{
  "method": "simclr",
  "arch": "vit",
  "mlp_ratio": 2,
  "patch_size": [6, 6],
  "positions": "rope",
  "pooling": "mean",
  "projector_out": 256,
  "residual_init": "none",
  "optimizer": "adamw",
  "learning_rate": 0.00094,
  "beta1": 0.9,
  "lr_schedule": "cosine",
  "warmup_steps": 400,
  "weight_decay": 0.0
}
Rows from block 3 of a small self-supervised image encoder, named by matrix and row number. Rows with one number belong to one neuron. Each number is 128 + 24 x the weight over its row's rms, rounded and kept within 0 to 255. All counts start at 0.
After each neuron's rows are labels from the 100 images, of 14848, where the neuron reaches its highest value: "strongest on" is what is common among them. Only what is clearly more common there than usual is listed. The data: histories of elementary cellular automata, time running down.
# fc1: MLP up (model.blocks.3.mlp.fc1.weight, 768x384), inputs 240-287
# fc2: MLP down (model.blocks.3.mlp.fc2.weight, 384x768, transposed), outputs 240-287

fc1.174 [157  92 109  95 120 119 123 137 125 101 119 145 166 113 103 153 146 146 137 114 120 119 153  85 137 127  83 110  76  97 119  66 117 137 176 145 118 122 160 152  95 138 131 103 132 113 134 141]
fc2.174 [146 135 141 166  84 145  82 109 144 112 131 134 104 135 155  95 159 103 113 178 145 128 128 138 124 134 113 147 113 151  99 121 108 110 153 137 107 101 128  95 154 120 102 151 160 142 126 124]
strongest on: 000 turns on; 111 turns on

fc1.222 [126 200 135 118 153 117 138 139 122 144 151 131 136 139 131 126 122 107 136 155 110  94 179 161  90  98 118 141  99 164 148 128 110 143 118 117  69 175 131 147 175 132 123 108 124 103 125 159]
fc2.222 [140 122 183 121 138 174 132 116  90 104 137 167 120 108 135 138 130 121 164 104 101 151  95 105 135 123 130 112 111  86 134 122 163 137 129 111 156  92 132 101  75 160 151 140 107 110 111 170]
strongest on: 000 turns on; 100 turns on

fc1.743 [139 110 115 131 120 139 107 177 118 120 101 179 132 132 175 131 172 138 135 149 106 111  60 109 145 131 126 148  82 140 119 157  87 119 137  81 136 149 107 134 116 184 113 114 143 159 104 137]
fc2.743 [110 153 115 152 139 184 175 116 145 114  93 109  82  85 125 146  83 156  97  94  98 134 138 139 121  89 146 114 156 107 153 148 131 118  99 136 123 138 145 157 128 124 109 158 109  98  92 144]
strongest on: large cells

fc1.410 [165  91 116 121 145 107 116 118 123 116  84 146 122 112 164 136 122 156 107 126  99  98 150 143 126 132 104 123 102  85 122 100  95 162 127 178 113 147 128 178 163 155  82 128 124 129 118 127]
fc2.410 [133 126 140 105 112 120  93 119 108 190 133 148 101 147 144 104  94 114 109 156 122 154 123 138 117 136 152 159 115 153 129 118 123 144 104 117 122 140  95  94 130 158 152 107 189 154 157 133]
strongest on: large cells

fc1.715 [123 134 134 139 146 119 132 123  96 126  64 131 148 125 109 144 146 101 125 125  94 140 125 118 113 114 123 113  94 196 103 115 109 110 130 114 107 140 134  81 123 154 177 103 162 205 117 125]
fc2.715 [125 137 122 146 134 157 132 148 137 103  98 146 124 125 126 143 118 174 156 115 126 137 139  94 113 125 164  97 172 105 142 148 156  86 165 137 132 115 129 101 128 135  89 155 156 120 113 161]
strongest on: 101 turns on; 010 turns on

fc1.529 [153 144 124 157 140 156 120 126 145 146 128 146 109 151 113 104 133 125 142  86 116 130 120 133 162 141 117 139  79 180  93 178 127 128 127  90 130 106  64 114 141 144 156 131 135 116 107 138]
fc2.529 [137 139  84 126 143 170  98 114  68 129 112 148 138 104 164 135 101 134 126 125 110 114 103 133 109 106 152 150 152 136  97 144 147 120 122 145 140 109 150 137 146 172  64 141 136 143  90 116]
strongest on: 001 turns on

fc1.416 [128 174  84 126 160 140 134 172 150  99 115 154 150  76 149 115 107 116 118 118 108 113 131 147 160 125 120 136 116 129 127 154 116 168 166 120 153 112 137 111 155 145 145 128 104 184 101 159]
fc2.416 [120 144 133 176 135 121 114 136 183 125 162 114 123 149 145 101 126 149  89 106 129 150 138 103 137 123 107 107 159 166 146 138 124  73 139 187 130 113 111 131 111 103 123 116 144 130 113 104]
strongest on: large cells

fc1.46 [137 146  93 135 148 136 108 145 124 107 102 169  88 122 158 137 151 107 125 113  82  80  94 158 112  99  90 103 127 128  98 146  93 146 145 143  99 125 150 165 137 105  70  81 135 151 124 133]
fc2.46 [ 81 119 138 124 112 160 195 135 125 121 115 120 108 133 158 150  78  86 157 103 140 148 131 162 113 117 150 139 122 130 148 145 113 185 117  98  80 191 137 180 160 150 117 110 106 125 151 121]
strongest on: large cells; 010 turns on; 110 turns on; rule: rule 110

fc1.694 [127 129 121 124  85 170 124 144 106 159  87 116 113 109  97 105 164 112 180 148 120 104 103 161 132  97 104 148 119 144 149 147 122 198 129 140 154 133 137 126 117  84  99  92 151 142  96 158]
fc2.694 [167  87 184 113 137 129 165 107 181 139 130 136 129 111 132 125 171 115 109 144 143 125 159 122 155 153 172 139 147  94 163  86 139  98 136 114  84 124 132  78 123  94 179 100 134 137 120 119]
strongest on: 100 turns on; 001 turns on

fc1.242 [177  93  44  94 133 121 112 148 134 138 147 172 114  73 127 112 110  99 124 100 138 130 169 133 124 127 123 131  99 120  81 133 110 164 153 131 148 148 103 129 145 145 197 101 128 142 120 146]
fc2.242 [ 92 181 147 126 169 154 136 135 135  68 156 156 129 107 140 105  56 117 151 114 158  66 146 142 174 101 165 136 104  99 111 106 114 121 127 144 143 128 145 141 138 125 120 127 137  86 110 141]
strongest on: 000 turns on

fc1.295 [165 134 103 100 126 132 118  77 137 125 109 137 123 138 144 138 123 152 118 111 153 124 121 121 149  86 126 135 148 102 133 135 111 134 189 117 144 159  95  91 168 174 122 154 157 159 147 150]
fc2.295 [128 169 116 123 113 101 144 158 132 149 135  87 119 117 115 115 114  92 115 139 194 107 141 143 119 142 142 111 143 129 130 131 120 103 137 158  99 126 129 145 135 116 108 169 161 127 117 114]
strongest on: 111 turns on

fc1.198 [148 136 161 166 121 164 127 108 109 154 170 152 116 153 102 106 126 101 134 120 114 141 113 103 124 148 109 128 133 131  85 102 154 120 136 128 134  96 140 115 116  98 127 155 110 113 118 137]
fc2.198 [145 156 113 108 104 103 153 167 136 163  99 112 122 119 137 124  89 142 103 150  84 136 100 142  90 108 146 115 130  90  95 148  97 130 131 128 105 130 145  86 192 144 132 134 198 147 122 157]
strongest on: 111 turns on; 110 turns on; 100 turns on

fc1.150 [194  95  91 160 100 140 127 133 118  89 142 132  95 106 103 137 158 107 139 125 109 121 134 113 121 151 110  91  99 178  89 120 112 111 137 124 128 115 116  78 139 115 108 130 180 119 118 139]
fc2.150 [139 135  91  99 184 148 110 146  73  79 116 178 175 105 128 145 128 140 117 110 104  96 121 103 128 135 141 133 106 172 125 193 101 154 104 122  94 158 107 116 142 142 163 101 117 125 117  62]
strongest on: 101 turns on; 100 turns on

fc1.628 [ 99 111 112 121 148 137 109 127 153 120 102 122 130 101 118 138 141 156 134 144 128  97 118 129 131 133 163 128  96 177 108 106 120  87 194 138 117 123  77 123 128 146 156 147 124 118 143 127]
fc2.628 [119 157 125 116 112 134 202  98 118 127 123 116 156 113 130 106 151 144 112 151 126 166 134 106 105 137 131 116 152 111 108 130 146 116 118 138 116  60 145 151 123 117 145 123  77  83 116 130]
strongest on: 101 turns on; large cells

fc1.473 [136 123 128 149 102 146  80 115 154 151 144 125 142 126 147 158 126 106 134 132 167 106 136 163 148 161 156 151 115 146 130  80 124 135 166 174 100 113  68 137 138 182 118 126 107 181 139 153]
fc2.473 [132 149 109  98 118 105 148 114 135  83 121 129  69 106  87 139 136 165 183 104 113 132 118 141 117 139 155  91 172 129 127 110 161 122 104 145 121 152 119 122 105 127 136 143 104 109 148 140]
strongest on: 000 turns on; large cells

fc1.584 [131  61 140 120 150 106 111 117 128 159 155 121 132 113  92 128 164 109 107 158 119 120  95 125 134 141 110 157  73 158 121 118 121 144 125 130 159  84 119 115  94 148 147 131 109 121  95 130]
fc2.584 [ 95 148 119 139 121 105 156 140 106  92 121 118 106 131 159  89 132 169  95 125 103 143 126  86 142 111  99 132 123 147 129 118 138 115 131 116 126  98 135 103 111 114  90 104 146 114 127 155]
strongest on: 111 turns on

fc1.640 [113 153 131 117 145 145 149 136 119 120 120 133 154 154 176 130 114 127 165  92 153 141 138 160 155 111 150 137 122 106 144 106 130 152 115 161 101 126 131 149 137 129  96 116  98  91 138 150]
fc2.640 [103 147 122  90 133 103 134 172 101 158 128 137 144 109 137 125 103 115 144 137 122 154 141 164 123 121 133 111 152 112 113 142 127 135  86 136 132 122 177 111 150 155 134 151 100 122  95 101]
strongest on: 100 turns on; 001 turns on; large cells

fc1.482 [128 121 119  86 114 156 126 148 140  89 135 181 130  91 150 135 144 145 156  84 131 146 117 159 121 153 117 138 105 126 112 126 125 130 118 146 125 146 119 151 144 128 157 105 141 168 118 113]
fc2.482 [131 167 106 121 165 104 129 104 112 158 141 170 149 118 168 142 138 137  94 166 107 111 168 165 183 118 135  94 135 102 110 140  82  99 172 106 126 140 113 119 155 163  89 144 126 105 113 121]
strongest on: 000 turns on; large cells

fc1.234 [120 188 115 116 174 132 141 144 138 155  92 167 114 125 113 136 115 131 165 147 108 106 121 147 132 129 111 127 167 163 152 123 137  88 131  84 112 126 144 111 156 158  86 164  95  99 140 135]
fc2.234 [136 143 138 136 114 143 133 150 109 157 155  65 154 125 143 136  98 151 141 110 149 150 153 139 118 142 101 150 162 101  99 123 132 121 118 138  97 122 156  85 134 128  93 149 119 129 137 121]
strongest on: large cells; 011 turns on; 110 turns on

fc1.65 [147 102 127 108 162 127 100 108 128 130 114 144 141 117 110 116 172 142  94 101  76 137 138 149 151 134 103 167 108 159 102 114 117 112 157  88 144 151 169 106 160 107 111 118 105 111 116 170]
fc2.65 [162 213 144 119 176 139 126 169  68 146 124 123 139  88 121 130 160 147 130  99 111 136 146 136 115 121 118 128 127  88 105 137 119 131 147 121 100 117 130 147 124 139 154 109 188  97 134 116]
strongest on: 101 turns on

fc1.608 [137 123 115  78 111 155 158 138 176 134  90 135 133 108 142 111 142 171 145 148 160 102 123 111 142  91 141 140 117 138 122 109  90 156 124 124 127 185  68 121 153 117 149 111 159 156 128 137]
fc2.608 [122 122 155 159 151  98 145 119 111 106 164 128 134 141 131 119  72 101 117 122 140 151 136 134 118 123 126 148 152 136  97 129 150 142 139 162 147 111 128 150 134 118 188 168 108 166 146 102]
strongest on: 111 turns on

fc1.508 [105  86 187  65 127 159 133 138 112 162 151 121 137 135 117 122 143 142 188 156 113 123 139 135 158 166 153 195  95 116 158 130 158 103 168  96 104  82 130 119 149  92 125 125 148 185 134 111]
fc2.508 [130 162 123 171 134 130 118 132 122 125 184 131 123  77 179 108  81 121  84 126  54 117 156 131  83  99 128  96 103 116 126  84 122 138 104 131 163 124 181 112 145 105 124 126 165 127 116 178]
strongest on: large cells; 100 turns on; 000 turns on

fc1.192 [117 122  77 118 137 129 126 182 123 129 138 137 165 110 147 143 126  77 150 116 106 140 140 104 151 147 162 111 109 115  59 147 116 125 126 159  95 148 145  88 139 105 130 110 160  84  97 161]
fc2.192 [149 105 146 106 109 143 163 149 120 152 118 100 139 123 124 122 156 168 118 136 112 158 140 141 108 119 122 137 113 102  97 102 135 101 140 170  84 114  93  95 163 111 105  98 155 104 135 126]
strongest on: 000 turns on; 001 turns on; rule: rule 7

fc1.651 [141 140 129 147 139 170 119 123 107 147  98 173 158 101 142 133 140 104 128 127 105  91  78 149 119 132 116 115 116 137 137 123 132 101 158 111 149  99 136 116 120 128  94 130 128 141  68 151]
fc2.651 [156 110 125 140  94 156 115 127 184 114  95 108  74  88 165 119 135 107 138 154 150 191  55 121 158 110 134 158 113 106 173 109 122 126 125 126 139 113 143 139 165 114 136 111 102 116 140 115]
strongest on: 111 turns on; 011 turns on; 110 turns on

fc1.419 [154 131 105 128 119 125 130 164 123 129 124  99  79 104 155 106  74  74 161 149 139  86 109 175 144 118 106 123  88 138 122 147 114 123 134 150  97 117 156 147 118 133 137 126 164 142 132 142]
fc2.419 [117 101 121 144  90 168  69 133 137 160 147 124 105 167 147 165  95 109 124 109 137 146 121 152 136 105 100 136 130 107 126 117 148 151 114 129 140 114 130 108 156 124 176 126 119 118 119 107]
strongest on: large cells; 010 turns on; 110 turns on

fc1.324 [ 94 111 158  76 148 187  98 153 122 157 151 162 136 120 162 139 123  72 142 132 131  86 137 128 112 118 114 142  89  97 168  96 110 176 141 156  97 169 129 146 123 121 108 129 110 132 129 105]
fc2.324 [114 153 129 105 148 155 117 135 138 109 108  71 101 110 140 136  73 142 124  93 124 135 141  93  86 136 162 138 147 123 106 124 161 113  90 131 161 108 137 122 148 128 129 145 156 163 115 176]
strongest on: 000 turns on; 100 turns on; 001 turns on; rule: rule 91

fc1.464 [146 112  95 113  96 163  99 137 137 145  93 149 131 100 142 140 123 128 109  66  46 148 130 142 172 141 142 142 101  97 109 135 102 118 138 148 151 133 139  79 182 113 142 123 140 118  93 158]
fc2.464 [120 176 131 147 136 134 137  86 155 113 191 122 147 110  99  82 140 122 145 125 182 118 188 142 151 124 168 183 111  95 155  86 118 175 118 192 120  98 105 149  80 144 138 112 115  95 124 121]
strongest on: 101 turns on; 110 turns on; 111 turns on